A small image denoising model, trained from scratch.
Training: muon at rate 0.03, batches of 128.
Data: 147500 training examples, 8.5 epochs.
Rows from block 8, named by matrix and row number. Each number is 128 + 24 x the weight over its row's rms, rounded and kept within 0 to 255. All counts start at 0. After the name is the row's rms in percent of the matrix's.
# conv: 3x3 conv (model.decb.0.0.conv.weight, 192x384x3x3), inputs 330-339, a 3x3 kernel for each
conv.96 087 [108 153 145 140 127 133 122 146 120 142 159 134 149 193  42 158 136  45 126 138 146 114 136 104 128 121 128 118 123 125 128 158 141 122 159 127 142 125 146 123 121  95 112 137 151 129 169 151 116 124 107 106 133 146 113 127 105 130 140 102 153 129 121 133 119 131 123 104 142 127 109 108 104 110 133 168 137 143 109  88 115 149 157 134 123  74 120 103 113 113]
conv.97 108 [133 139  95  72 181  95 114 139  90 114 143 125 132 165 116 166 113 136 103 101 136 171 112 115 150 136 109 176 143 167 174 182 144 160 153 111 112 132 131  73 122 152  87  74 124 138 147 108 148 120 129 139 118 137  95 127 130 115 121 136 140 165  92  93 158  95  92 132 103 157 171 120 154 100 118 143  87 132 142 121 109 123 142  82  95  73 143 100 101 112]
conv.98 092 [116 128 105 108 117 106 106 133 127 147 143 154 142 167 161 136 111 117 107  93 126 116 206 140 144 127 106  81  93  93  95 154 104 154  95 142 150  98  99 136 201 134 107 134 163 126  82 105 131 146 174 105 118 152 135 144  99 165 123 148 169 141 121 121 126 135 149  53 103 189 113 116 177 225 119  81  95  61 171 180 138 111 128 148 176  93 121 152 167  95]
conv.99 123 [120  49 163  54  54 131 102 163 143 127  97 140 121  97 137 127 125 133 143 132 150 178 194 171 130 143 129 135  80 136 137 189 104  88 129 183 165  72 106  61 114  61 140 161 144 152 161 103 150 115 113 134 116 122  84 191 104 139 145  92 146 112  94 149 162 120 167 148 111 115 122 128 118 129 131 106 149 119 140 148 123 139 121  93 118 151 125 122 146 150]
conv.100 103 [166 140 110 140 176 117  80 134 144 120 144 168 163  97 106 185 151 126 140 134 120 128 221 153 134 176 203 126 127 100 110  79  95 119  31  80 122 130 127 150 191 105 112 213 126 108 112 129 126 180 120 128 130 101  81 124 135 111 116 117 133 126 182 105 148 113 138 143 146 126 107 137  86 100 180 170  77 118 104  92 117 118 125 119 132  55 108 163 149 187]
conv.101 089 [157 117 134 142 130 130  84 129 157 141 133 127 167 142 138 142 164 117 131 108 122 128 162 106 130 148 200 151 153 115 136 152 107 124 154 129 116  95 169 129 136 124 165 188 113 125 141 132 161 126  57 164 177 129 114 106 118 166  78 126 131  68 119 129 143 132 105 114 167 118 162 152  96 133 111 115 144 146 145 149 111 134 114 132 131 137 168  95 122 149]
conv.102 093 [116 116 107  95 146 167  94 133 136 129 118 170 106 107 169 112 121 124 148 167 114 130  97 164 129 136 104 145 144 126  73  74  90 123  88  44 115 128 109 101 134 131  81 122 149 114 108  90 125 134 125  86 100 134 121 126 108 109 106 124 184 166 176 134 112 133 133 106  83 113 143 106  86  88 132 183 131 104 127 150  93 142 121 130 141  83 198 151 145 193]
conv.103 086 [103  95 111  98 152 156 144 149 130 152 140 154 123  93 114 133 115 135 129 157 135 160  87 120 100 135  99  88  56 111 121  93  73  86 110 120 168 162 129 166  74 189 105 105 162 135 131 126 110  85 147 107 136 101 109 158 116 107 157  65 150 172  65  78 125 112 154 140  97 138 137 111 152  85 167 179 127 163 139 123 147 116 141 143 181 142 189 109 139 170]
conv.104 116 [121 126 125 109 117 126 121 100 128 141 148 138 139 109 151 133 170 169 153 121 128 116 218  61 195 120 114  93 150 104 162  66 144 158 142 161 119 165 180 115 164 163 141 155 104 133 161 143 166 171 132 151 163 149 130  93 125 123 134 121 160  78  67 118 123 115 107  93 132 108 142 163 127 132 150 120 160 108  99 116 106 139 144 126 115 232 106 117 129 179]
conv.105 094 [128 129 109 102 148  86  68  99 181 134 112 107 137  79 141 124  99 118 119 133 123 137 120 162 164 126 180 133 135 125 144  86 137 180  77 102 140 124 144 169 104 138 120  62 155 167  92 134 188  67 154 135 122 102 124 119 153 130 166 113 129 167 126 128 126 165  47 124 131 148 161 122 141  63 151 157 106 106 150 194 160 140 124 102  92 146 146  85 114 177]
conv.106 130 [154  73  47 110 115 129 132 109 139 138 163 189 126 202 116 126 122 107 116 175 137 124  77 145 104 129  94 131 131 152 106  66 144 140 171 119 151 227 145  97 212 190 132 126 123 124 158 140 121 241 138 123 146 114 143 108  77  94 157 116 116 104 172 116 132 142 129 131 166 123 125 106 135  75 110 118 137  81 109 172 152 162 161 159 138 151 190 112 126 129]
conv.107 109 [117  92 119 136 132  59 124 127  85 141 160 120 144 103 124 150 154 109 144 136 100  85 128 141 130  80 163 128 176 148 132 158 165 131 129 104 126 131 133  79  74 125  98 184 137 145 145 123 100 134 146 106 124 153 133 119 135 147 179 109 108 130 136 115 115 163 173  94 151 120 114 129 106  86 135  87 206 112  94  86 162 120 118 135 122  78 104 121 114 115]
conv.108 091 [170 187 114 125 197 148  97  95 110 147 101 130 129 123 118 105 107  94 175 102 188 155 115 185 166 159 112 109 148 105 156  95 105  74  79 116 109  76 156 117 167  94 160 149 134 145 131 163 166 117 194 144 139 167 138 140 185 130 154 119 137 114 174 206 147  99 104 116 134 127 116 155 116 123 125  71 158 126 102 104 127 149 146 130 130 161 118 131 134 136]
conv.109 085 [131 107 135 112 111 108 139  97  84 205 199 112 144 105 150  86 118 135 144 173 141 160 116 114 162 165  90 134 138 146 101 146 125 128  82 172 122  96 122 190  97 158 172 131 136 119 186 112 179 107 119  92  84  93 128 169 107 114 120 119 130 144 164 105 157 132 146  84 141 109 170 132 105 141 126 121 192 139 126  97 124 142 131 140 131 136 136 151 117 142]
conv.110 087 [119 145 154 132 180 137  98 106 119 110 111  95  95  91 113 135 147 171 148 131 189 122 198 173 112 132 122 123 119  99 129 101 132 110  92  84 129 120 163 158 113 138 141 113 101 135 155 150 133 154 171 171 102 110 133 135 107 122 148 136 104 121 100 195  74 107 156 122 121 122 128 123 123 142  65 123 164 129 112 166 156 139 125 145 135 108 142 157 107 135]
conv.111 111 [111 120 104 133 136 119 135 125 101 138 159 128  87 127 138 140 123 159 173 157  96  61  49 120 100  98 119 122 116 113 112 106 140 121 109 120 102 141 113 172 223 128 115 137 120 147  76 107 167 134  98 129 145 133 110 142 120 142 143 138 170  98 137 112 129 145  87 111 132 121 146 148 107 104 110 189 100 111  97 121 107 129 135 130 144 181 158 143 106 132]
conv.112 086 [138  72 146 122 163 156 139 155 103 142  80  83 155 187 152 134 182 132 136 158 191 135 179 160 124 106 121 106 134 134 124  96 163 125 183 133 113 113 153 125 133 134 117 129 117 129 104 119 128 101  85 133 144 130 113 149 156 127 134 144 111 133  92 125 129 145 136 149 144 126 127 125 104 140 129 145 146 139 148 106 121 110 151 161  91 150 111 141 138 142]
conv.113 086 [127 127 170 155 108 108 113 110 130 122 133 122 102 131 149 136 131 104  99 112 114 105 111  78 153  73 140 121  76 126 123 101 109  93 145 126 176 113  69 146 212 127 150  86  92 117 104  98 129 104 108 111 130 119 116 157 128 120 161 123 146 117 149 115  92 100  83 140 118 141 133 114 112 113 128 116 139 160 115 147 173 118 125 167 142 136 100 140 172 146]
conv.114 091 [ 96  96 136  78 128 174 140 116 139 155 112 126 150 120  78  74 116 127 174  90  78  79 121 150 172 116 165 110 163 131 157 136 163  81 101 108  91 158  81 106  68 165 140 144 138 133 156 121 120 176 141 154 125 123 134  79 105  77 114 148  82 125 125 132 128 148 117 165 113 122 106 167 121 112 154 116 155  82 109 150 124 146 103 150  78 149 135 102  82 119]
conv.115 119 [ 86 127 127 212 126 154 121 121 112 137 145 107 129 139 152 150 120 130  79 239  92 132 213 129 134 119 159  97  60 132 175  95 133 110 119 114  94 144 117  86 205  79 126  98 123 113  92 125 111 124 102 111 128 115 185 107 153 181 105 113 127 119 130 151 114 176 118 168 108 139  76 137 124 141 136 102 118 129 157 143 129 134 137 101 103 138  79 137 138 126]
conv.116 104 [126 126 169  92 132 151 133 150 120 140 117 111 154 147 128 111 103 133 138 104 111 160 110  98 132 127 103 108 153 154 158 224 194 136 110 133 111 144 124 134 141  83 104  69  95 147 117 125 139 119  90 130 115  90 126  92 111 106  59 121 115 139 144 128 146 145 102 148 159 135 168 137  95  96 143 143 119 100  96  77 137 135  96 127 116  79 119 115  67 104]
conv.117 104 [131 154 106 149 135 108 129 103  89 162 174 159 129 106 128 115  91 106  92  68 187 131 107  78 143 149 168 130 104 124 104  65 194 127 128 196 114 132 145 119  83 152 113 151 147 107 112 127 160 196 129 118 120 142 127  91 134 142 142 120  88 116 118 162 119 104 132 118  78 124 152 142 102 193 120 127 154  91 129 151 145 128 175 180 125 104  49 103 112  94]
conv.118 091 [116 134 120 107 130 143 119  89 135 126  92 131 129  89 104 175  96 116  98 112  80 139  83 127 135 126  94 144  97  90 195 166 173 141 118  88 102 107 125 158 165  94 101 151 113 134 107 114 143 110 148 163 195 103 149 149 108 146 121 136 163 112 148 139 120 133 113 148 176 100  62  72 156 144 106 140 113 172 114  92 112 125  87 149 143 129 126 125  99 114]
conv.119 112 [118 145 137 100 117 101 117 150 130 139 131 146 151 130 126 137 137  88 112 143 150 150 153 139 167 195 146 106 143 144 175  79 151 111 184 125 115 137 122 165 142 110 140  79 130 132 102 149 145 144 155 130 211 126 163  90 131  92 152 106 156 116 175  98 136 104 106 140  70 134 131 166 127 152 177 129 128 110 150 169 111 144 119 117 143 138  79 142  96 124]
conv.120 103 [171 134 179 134 103  79 118 141 117 117 116 124 138 164 102 102 116 136 116 135 113 140  44 156 126  92  88 120 105 144  81  99 127 146  76 181 133 108 100 141 156 194 115 161  89 123 130 134 129 107 149 127 142 138 123 140 130  87 162 126 131  82 138 163 206 102  77  87 158  95  81 132  90 206 209 130  88 148 110 139 103 123 108 111 107 129 100 123 160 150]
conv.121 100 [ 95 196 159 167 189 116 167 129  72 182 213 128 242 255 134 131 176 119 128 184 144 133 123 127 141 133 112  97 109 153  62 101 107 106  65 110  88 151 176 100 101 107 163 156 126 138 111  87  85 150 104 117 100 111 127 217 149 146 154 127 129 153 120  98 125 130 128 120 107 145 107 120 111 168 142 137 172 112 149 157 135  99 157 130 161 166 121 144 137  99]
conv.122 115 [148 102 145 199 102 114  94 104 130  95 155 144 134 172 153 101 157 140  61  89 135  56 119 179 163 126 112 121 126 108  99  65 115 128 103 141 203 151 132  65 107 129 153 158 100 155 129 102 114 147 124 123 139 109 145 142 166 107 120 138 114 139 120 144 155 120 177 110  82 130 115 127  73 158 153  68 173 123 129 122 105 144 177 113 139 164 135  81 125 127]
conv.123 096 [152 178 110  99  64 135  90  84 150 105 128 138  96 171 153 129 109 115 133 155 131 135  99 106 141 140 157 118 118 160 123 255 152 103 157 193 135 166 148 148 107  82 145 129 128 121 166 155  96 139 166 124 124 157 152  97  29 159 132  34 198  99 115  96 163 155 124 145 182 130 103 108 139 128 157 137 156 140 138 109 111 134  93 136 125  93  90 119  91  97]
conv.124 096 [110 107 137  91 131 110 173 134 143 136 114 117 151 110 132 170 141 141  96  97 135 105 138 103 140 164 169 136  96 140 108  99 159  99  89 159 166 195 139 102 147  99 126 142 139 157 158 127 130  89  60 141 135 120 115 125 108 142 139 146 157 130 158 120 147 150  91  77 160 156 119  90 142 117 137 180 101 124 191 186 125 146 157  94 110 201 128 125 165 139]
conv.125 092 [115  94 124 139  83 139 141 133 110 108 148 137 120  85 110 143 107 122 134 105 159 151 155  66 110 118 133 147 141 162 120   3 176 158  90 152 130  99 130 134 194 139 115  94 117 124 108 143 185 124 147 106 142 159 176 129 144  80  95 139 160 139 117 125 101 145 147  72 123 153 158 145 137 150 107  89 157 129  94 154 141 158  97 133 126 106  88 116  81 128]
conv.126 086 [118 127  97 170 149  54 108  99  94 136 113 117 113 105 138 117 156 163 127  90 136  68 162 101 108 123 100 146 109 136 119 106 151 149 139 141 154 148 158 116  91 170  87 131 107 128 149 114 136 137 127 115 170 127 108 125 118 117  67 148 114 112 122  81 148 144 188 158 129 135 113 130 107 114 137 129 139 147  95 141 100 125 159  90 114 131 112 110 127  81]
conv.127 092 [113 169 148 174 137  80 108 111 108 151 122 138  85  90 130 133 163 169 123 166 105 138 165  74 138 133 104 153 146 120 115 176 196 159 192 145 131 123 159  95 152 130 158 182 127 159 143 116 110  57  39 143 145  79 116 135  95 117 120 144  79 105  89 123 134 156 139  92 179 171 167 168 127 116 127 155 154 103 164 148 100 122 125 117 104  89 100 103 119 132]
conv.128 108 [ 94  73 146 135 115  55 115 107 122 139 121  92 156 134 128 149 139 136 108 118 102 135  48 130 144 130  90  71 154  81 108 208  90 157 160 143 138  91 125 168  78  81 154 146 155 121 114 137 149  94 183 172 146 127 168 123  87  90 122 111 139 144 172 105 122 125 135 148 108 114 119 130 150 172 166 121 104 179 142 133  95 125 102 154 173 140 142 150 139 125]
conv.129 099 [116 124 153 144 170 103 141 109 126 101  75  93 100  97 116 118  94 124 141 131 149  66  89 104 100 117  68 141  98 129 108 172  87 194 143 168  92 130 162 113  62 153  99 144 140 112 143 137 129 102 131 108 142  91 154 172 169 112 134 139 171 120 150 128 134 132  99 164 136 147 118 120 147  91 125 157  99 141 134 132 123 100 128 121 149  96 134 148 174 153]
conv.130 100 [ 56 129 113 130 197 129 145 170 123 150 255 166 146 255 196 132 182 136 107 120 108 115 122 101 122 134 113 103 126 138 124 112 179 128 163 145 140 140 123 140 127 112 123 101 117 172 168 197 157 163 186 139 140 150 149 129 132 118  87 105 130 143 150 118 100 124 142 115 119 136 119 132 140 110 151  91 116 113 122  86 138  98 103 129 123 137 101 128 127 104]
conv.131 088 [135 134 123 151 169 106 110 140 109 117 117 153  76  95 184 158 143 193 136  90 132 118 138 166 113 202 154 155 135 107  98 150 107 160 112 133  89 152 121 154 118 112 194 165 127 120 128  88 127 149 165 140 183 148 150 107  90 115 153  77 135 167  91  86 105 146 157 143 149 108  79 134 116 107 123 134 158 151 126  97  97 102 159 130 120 112 110 122  90  79]
conv.132 110 [122 109 163 129 128 118 158 107  94 115 132 133 143 214 155 116 129 148 128 159 172 157 151 101 119 179 172 147 145 136 104  80 140 131 107  89 105 110 153 149 174 154 125 190 128 149 139 137 135 109  73 126 134 127 135 142 117  79 180 117 140  29 196 151 150 124  99 161 145 107  76 120 108 121 102 110 126 157 123 115 103 123  68 122 117 117 153 134 138 143]
conv.133 099 [131 135 141 114 142 113 119  77  95 144 150 124 148  91  92 122 135 135 130  87  96 138  49  65 123 138 133 109 117 104  87 169 116 116 112 127  89 158 168 101 111 127 139 192 187 103 131 129 119 100 161 152 145 111 103 101 137 131 136  81  92 142 157 146  91 119 116  83 116 173 151  94 144 144  92 116  95  95 131 166 110 117 137 150 130 117 133 131 100  76]
conv.134 098 [ 92 131 124 173 138  85  75  66 113 141 139 158 135  65 101 121  98 173 116 103 141  95 215 120 101 103 131 168  99 144 105 176 121 125 114  71 150 106 158  55 118 128 145 110 166 111 137 135 109  97 116 128 132 107 108 130 164 181 126 127 154 146 138 122 111 111 128 199 108 162 129 148 166  89 132 109 146 182 130  67 116 138 130 119 152  97 138 107 103 127]
conv.135 097 [162  77 114  96 114 135  97 133 130  88  96 113  97  77 120  95  88 118 122  71 106 145 114 129 128 138 144 177  91 130 231 190 137 173 158 123 123 117 128 147 112 107 125 102 114 140 112 116 167 134  99 135 138 135  95 118 100 115  93 119 153 147  90 123 109 125 105 163 154 114 138 135 124  96 157 130 127 145 109 109 153  99 148 163  66 113 133 123 127 141]
conv.136 096 [101 113 125 158 160 115 171 109 128  92 161 143 137 130 139 144 105  82 114 104 167 108 145  42 144 180 160  99 180 146 124  48  73 118 110 115 156 102  79  76 140 183 114 172 126 141 109 119 147 182 166 153 162 110 117 148 107 148 149 125 118  99 144 163  96 139 104 122  91 136 158 105 175 163 157 128 130 193 166 127 112 104 119 108 169 150 125 126 129 151]
conv.137 098 [152 126 137 147 101 126 173 155 158 125 127 111 149 134  98 141 146  66 115  88  92 212 143 101 118 200  88 104 142 127  76 146 105  72  83 159 154 120 122 160 110  86 150 196 101 142 100 120 135 146 114 133 130  91 136 109 103 140 128 144  99  96 152 106 116 140 135 169  88 153 145 115 119 121 140  78 135 122 142 160 101 139 122 137 153  81  84 174 100 105]
conv.138 087 [176 143  78 123 146 112 124 140 156 164 146 131 153 133 132 130 114 190 108 109 127 123 135 131 153 109 133 133 121 126 170 153 108 115  99 121  89 163 108 146  97 140 143 180 137 115 107  93 116 197 101 137 167 166 148 134 166 160 164 116 132 150  90 133 165 132 116 129  83 113  63 127 103  96 107 131 114 165  85 130 144 133 165 131 130  99 136 147 133 136]
conv.139 091 [102 176 121  89 123 160 130 121 115 123  90 137 181 119 159 120 122 118 108 121 157  97 142 112 172 132 113 145 118 123 122 104 145  74 113  97 141 165 140  99 134 135 129  90 150  98 126 156  98  92 163 131 154 152 121 129 154  88 146 126 107 132 134 135 126 149 157 170 161 151  64 127 153 111 120 110 124 122 127 146 113 124 144 100 128 115 153 142 103 125]
conv.140 093 [121 139 109 122  95 150 139 157 125 124 110 134 143 125 119 132 136 121 149  91 112 154 185 181 129 116 122  40  76 119  96 116  93 136 137 114 156 180 187 143 179 120 131 152 146 130 168 156 131 163 127 118 103 110 111 136 122 163 122 152 105 123 116 157 137 100  92  73 170 129 112 151 112 124 138 132 129 102 121 145 123 140  74 166 151 126 151 150 170 123]
conv.141 115 [128  75  95 121 104 141 126 132 114 128 117 115 161 127 148 139 129 139 160 162 126 150 128 169 164  55  63 141 160 195 151  29 129  53 154  98 138 148 166 120 155 175 115  48  91 141 126  96 103 118 112 139 168 171  82  92 151 138 145  96 168 105 111 140  91 127 111  62 118 121 145 160 126 155 115 149 175 122 165 135 111 135 133 133 173 100  93 159 163 147]
conv.142 088 [133 116 105 155 116 152  80 166 123 148 124 140 149  55 123 100  97  98 136 144 120 157 144 149 129 117 169 167 129  97  82 172 154 104 128  86 142 123 122 149 170 153 145 168 151 123  89 165 110 165  86 126  89 133 145 123  89 114 146 137 120 132 117 108 149 117 140  52 127 141  73 133 150 101 125 136 101  75 134 131  80 155 133 142 153 107 107 134 140 107]
conv.143 108 [104 124 104 108 140 101 117 116  95 117 137 151 179 210 154 124  97 116 138 125 132 104  64 140 109 143 140 163 175 142 188 248 246 153 240 150 105 109 111 152 158 103 114 124 110 158 147 154 153 146 143 143 145 115 158 101 106 160  39  65 134  93 114 162 131 162 121 102 133 122 144 135 149 104  98 115  97 130 132 147 139 152 113 115 103  80  78  94  63 119]
conv.144 088 [108 137 160 141  96 121 150 143 135 164 141 130 152 111 132 175 153 138 130  98 122 136  86 102 106  95 154 159 135 107 131 149 144 117 137 145 109 112 134 118 112 113 120 119 111 113 137  73 172 134 117 131 157 146 104  81 100 112 142 141 111 160 108  86 129 151 140 128 128 125 138 116 138  99 120 121 118 122 125  98 139 119 150 144 130 184 129 159 151 142]
conv.145 091 [111 162 152 144 176 130 131 178 136 114 133 118  90 108  88 145  64 134 109  75 136 115 175 167 138 149 145 125  85 132 130 108 118 168  92 158 129  94 131 171 164  94  91 117 126 124 120 101 149  90 166 171 135 126 120 121 127 178 111 141 156  70 142 166 115 124 125 123 163 117 140  74 119 146  76 156  94 105 154 142 122 106 156 157 131 121 114 100 126 124]
conv.146 088 [171 190 126 123 147 146 124 123 115 112 111 106 169 165 156 167 124 113 153 144 103 151 126 148 164 108 122 136 153 105 150 155 139 135 187 198 128 104 114 136  90 134 156 131 139 132 108 116 159 144 124 145 174 162 144 169 159 140  79 118 135  77 111 113 135 113 142 142 110 111 101 124 132 152 125 137 147  91 139 156 104 139 132 116 105 104 112 101 134 124]
conv.147 092 [135 128 108 133 149  83  93 151 120 160  98  76 170 135  89 139 132 129 132  94 117 106 115 124 108 140 116 155 182 160 142 198 118 138 157 123 130 133 133 117  92 133 110 125 128  77 130 119 116 138 115 139 153 144 161 134 117 143 120 140 140 136 187 143 121 100 178 153 146  93 119 141 128 141 172 129 115 104 124 107  98 135  56 134 126  93 147 113  95 126]
conv.148 087 [149 168 120 167 123 124 159 100  99 155 144  80 148 134 123 115 123 119 134 160 159 139 127  90 176 110 146 110 152 152 101  63 137 136  99 104 123 127 121  95 136 103 100 120 142 175 152 142 142 121 116 125 128 112 119 119 135 104  82 131 141  99 140 101 154 110 133 199 112 131 158 146 128  59 127 102 159 159 144 129 171  93 146 118 126  78 137 155 134 113]
conv.149 112 [ 88 162 128 111 104  83 119 136 104 148 141 124 132 132 136 103 137 123  59 116  68  73  55  79 103 136 156 125 102 146 169  86  81 133 184 113 118 123 144 133 155 174 126 131 148 158 106 143  93 101 132 129 135 156  99 139 145 124 204 189 139 112  86 141 141 159 150 122 114 143 122 110 180 114 170 135 181  89 111 138 169  88 109 144 147 144 128 130 161 128]
conv.150 096 [126  73 136 143 118  81 140 176 135  92 174 146 138  91 112 166 225 108 153 125 151 124 122  96 125 121 135 132 137 119 109 140 161 107 106 146 145 154 146 136 104 131 101 125 137 158 121 110 142  88 170 113 176 203  94  82  97 106 228  72 168 119 124 114  52 172 137 191  93 150  91  85 158 156 141 142 158 160  72 154  65 139 136 141 183 169 121 106  86 129]
conv.151 086 [135 127 114 136 164 136 148 125 111 135 102 119 139 104 122 133 127 148 167 119 114 137 103 142 152 111 126 142 159 148 140 124 124 126 143 138  96 132 152 108 146 117 105 151 137 135 119 119 112  83 130 143 109 121 126 123 148 171  94 146 133  97 154 130 111 113 156 152  94 137 125 114 115 142 111 126 151 170 128 127 106 134 117 151 131  99 126 102 151 122]
conv.152 115 [ 85  81 128 125 161 132 148 124 119 105 157 140 114 134 131 140 149 153 147 109 140 133  49  78  98 121 103 169 102 145 121 147 120 144 130 122 100 108 186 113  92 140 128 152 151 156 147 113 121 102 203 122 110 142 132 111  91 132 174  84 133 134 136 139  78 104 120 122 138  98 123 130 163 159  87 165  72 102 145 148 143 129 113 123 102 164 169 128 131 109]
conv.153 105 [129  89 160  84  95 155 123 130 159 136 111 173 155 134 145 138 100 143 149 114 117  97 109 139 135 110 146 127 145 174 167  91 154 147 103 175 124 120 117 130 200 133 142 109 130 129 135 105 149  95 121 124 139 140 148 138 141 145 111 136 146  79 115 140  69 138  56 138 110 133 134 116 137 121 120 110  35 112 136 127 123 130 136 116 113 188 169 114  70  90]
conv.154 101 [125 136 136 108 139 116  85 111 134 138  98 134 118 124 161 150 156 139 121  95  72 104 123  53 114 121 137 114 111 103 161 127 149 175 103 123 135 123 141  98 209 107  90 114 102 125 100 153 127  90 129 151 162 134 144 132  42  69 213  86 131 127 100 118 209 114  96  37 129 144 110 122  99 104 148  92 124  96 133 132 113 128 153 140  94 123 147 111 144 124]
conv.155 115 [104 184 122 123  43 119 120 114 121 133 128 130 116  91 109 137 116 145 134 126 116 117 182 197 142  57  72  98  66 123 154 201 154 115 121  93 158 128  92 166 103 161  95 161 176 125  44 129 110 141  98 138 157 124 110 114 124 122 118 142 116 151 127 103  83 156 137 185 172 122  99 116 106 124 153 133 133 118 128 135 115 133  99 149 133 116 104 125 127 127]
conv.156 090 [130 103 136 128 130 123 167  80 101 151 149 112 112 116 114 134 108  79 139 168 107  59  48 141 143  78 122  86 115 148 148 179 128 126 198 151 144 168 138 110 136 163 114  96 123 128 164 134 100 131 114 133 151 131 142 121  95 156 140  84 128 108  81 135 158 155  91  77 128 175 106 142 121 179 115 140  80 110 137 154 123 157 168 121 129  80 138 168 124  90]
conv.157 088 [103 139 166 130 165 142 127 126  81 125 119 105 113 111 116 111 188 143 142 118 165 204 178 173 122  99 135 162 141 120 102 143 171 119 118 108 105 100 111 133  93 138 121 146 105 163 156 141 131  84 112 142 129 144 137 139 125 131 165 123 111 113 123 102 133 118 108 176 126 112 123 105 112 122 143 122 117 108 129  95  97 138 131 138 125 128 100 124 131  87]
conv.158 085 [112 109  98 153  98 119 115 146 113 136 117 121 166  92 106  84 140 128 132 113 142 152 167 177  97 102  86 146 129  99 154 161 153 126 123 143  84 144 110 135 100 130 136 111 113 136 114 114 136 112 137 122 152 140 141 126 113 147 113 105 156 160 152  96 130  99 157  84 135 163 136 151 151 118 152  98 137  99  96 135 140 142 103 111  86 114  88 102 164 119]
conv.159 091 [140 150 129  96 124 148 144 130 145 111 124 150 106 177 127 127 127 130 126  96 117  84 105 117 130 127 129 135 100 126 160 191 140 146 133 146 106 140 166 148 116  98 124  78 124 160 165 168 101 114 181 148 113 156 165 105 156 156  53  95 162 123 136 152 102 186 113 103 179  84 127 139 124 142 116 115 120 127 108 101 119 129  85 132 119 148 138 114 131 145]
conv.160 090 [144 111 190 150 129 127 132 108 138 133 144 157 143 120 104 139 130 122 103 126  63 174 109 170 127 138  93 151 160 150 143  81 108 120 118 118 113  97  97 145 136 100 147 123  87 123 171 117 140 147  82 142 107 105 134 124 129 120  76 124 118 110 126 155 125 135 126 117 122 128  98 109  85 112 112 113  75 126 137 144 104 161 134 154 173 150 141 142 114 119]
conv.161 099 [109 165 121 128 181 139 116 141 106 157 180 141 127 134 129 131 129 168 123 160 197 159 151 183 168 126 134 163  93 138 138  87  49 115  96 130 115 116 121  84 216 218 124 165 125 131 128 158 118 186 184 118 160 126 137 155 129 127  91 107 177 114  87 104 138 126 113 115 104 130 116 123 124  47 100 153  86  68 133 145 123 134 133 133 148  77 136 123 124 154]
conv.162 085 [180 121 156 158 148 128 142 119 114 150 128 161 137  61 195 115 172 117 137 135  91 113 114 170 131 148 135 171 155 132 138 150 130 137  93 134 115 105  63 141 109 123  84 129 145 119 114 143 135 112 141 132 147 117 119 147 121 103 194 117 138 206  86  97 217  80 115 125 120 124 134 130 123  79 170 165  53 103  97 131 149 148 145 145 134 158 123 153 139 118]
conv.163 089 [131 159  93 120 162 146 118  92 173 170 151 105 159 102 104 124 140 172 125 150 106 135 155  73 164 126 148 104 146 128 142 112 184  92 155 119 154 145 143 153 154  82 133 128 128 144 130 145  97 128 110 110 140 147  99 116 151 106 160 162 137 131 170 126 122 127 130 154 109 123 125 154  99 115 144 104 175  79 115 123 111 108 135 117 100 136 144 117 134 130]
conv.164 089 [132 128 143 123 175  91 137 147  97 126 164 174 139 180 191 144 111 147 149 127 126 133 111 143 139 160 148 133 129 123 148  64 133 146  87 134 139 110  97 134  47  96 150 176 165 148 151 140 160  69  92 134 146 120 115 117 129 102 168 157 146 116 138 144 140  93 119 151 137 150 164 107 111 136 161 104  59  90 130 142 176  97 129 128 120 220 107 115  88 137]
conv.165 107 [119 118  94  86 123  82 131 121 109 103 105  98  96  96 130 121  65 113  97 116  95 125 159 123  93 153  97 136 176 138 145 255 144 135 214 145  86 102 119 115 105  82 138 100 101  91 163  97 145 177 113 136 107 105 138 145 113 100 116 148 141 211 112 119 181 137 156 143 153 146 108 101 121 138 134  86  97 141 126 148 133 137 111 130 103  56  99 129  88  83]
conv.166 117 [119 144  98 142 123  71 132 155 154 110 106 154 124 130 154 134 124 132 118 115  92 129 145 152  97 132 149 131 137 143 160  48 139  92 155 152 118  91 140 138 228 112 129 121 159 133  82 134 122 138 110 140  90 128 135 108 139  96 186 111  77 180 107 144 135  92 111 130 134  95 133 120 102  94 118 112 150 111 119 152 130 141 122 117 123 174 113 137 129 111]
conv.167 091 [121 157 126 179 165 112 149 156 192 112 158 107 116 104 144 132 148 127 132 191 149 116 112 166 107  82 114 126 130 159 139 130 105  79 186 142 147 137 130  96 121 212 142 129  73 113 142 152  80 162 155 111 136 105 120 116 118 152 119 147 132 143 186 149 146  97 113 100 165 123 110 141 184 105 118 118 114 101 158  94  98 120 152 128  97  88 144 125 122 144]
conv.168 092 [133 142 134 146  77 131 152 112 106 135  97  79 176  57  74 159  68 108 139 132 111 101 125 159 110 139  69 136 138 134  91 153 160 126 162 199 140 153 143 130  98 191 142 154 128 134 104 136  99 105 152 107 114 156 158 146 102 123 164 110 142 117  54 126 107 118 135 116 158 145  96  96 140 159  77 120 122 158 143 141  85 136 159 130 125 106  55 121 104  85]
conv.169 100 [182 131 109  85 133 159 119 154 150 113 131 163 104  92 160 133 122 135 162 128 104 108 189 140 141  87 126 160 143 142 153 135 165 123 100 149 156 159 150 120  90 113 110 163 116 153 136 125 110 106 126 151 134 115 118 125 150 147 140 115 135 163 121 129  92 136 148 108 158 128 112 126 150  98  96 121 153 108 143 137 149 112 146  88 116 119 130  95 155 147]
conv.170 113 [107 121  92 116 129 105  59  79 105 163 178 166 130 143 169 135 161 140 154 135 100  90   0 118 117  95 106 146  89 132 152 157 131 111 116 145 110 110 105 136 135 178 122  84 119 163 120 138 122 156 131 158 169 150 147 156 135  77 117 120  65 173  83 122 144 147 169 109 156 107 119 101 130  53 100 183 207 150  89  92 134 123 155 140 142 124  97 104 137 143]
conv.171 089 [132 132 136 112  63 125 113 160 147 135 115 123 117 103 162 150 114 149 126  96  89 121 133 108 166 123 175 139 118 123 117 148 168 158 125 137  86 175  95  89 172 157 103 106 129 117 150  82  97 144 178 154  98 129 159 100 105 151  99 116 137 100 101 127 129 110 136  66 106 139 147 156 116 170 115 148 112  98 150 106 104 153 192 138 101 107  96 141 111 110]
conv.172 089 [146 126 177 134 101 111 120 146 120 127 155 157  93 107 112 154 150 126 114 137 146 130 109 101 158 151 144 139 153 132 111  92 190 131  73 109 133 137 115 146  82 126 142 109 142 153 109 144 128  87 142 162 125 106 142 129 152 108 163 119 128 109 109 117 115 136 105 143 114 109 172 121 139 126 131 106 108 163 112 125 163 131 120 121 112 129 144 109 109 132]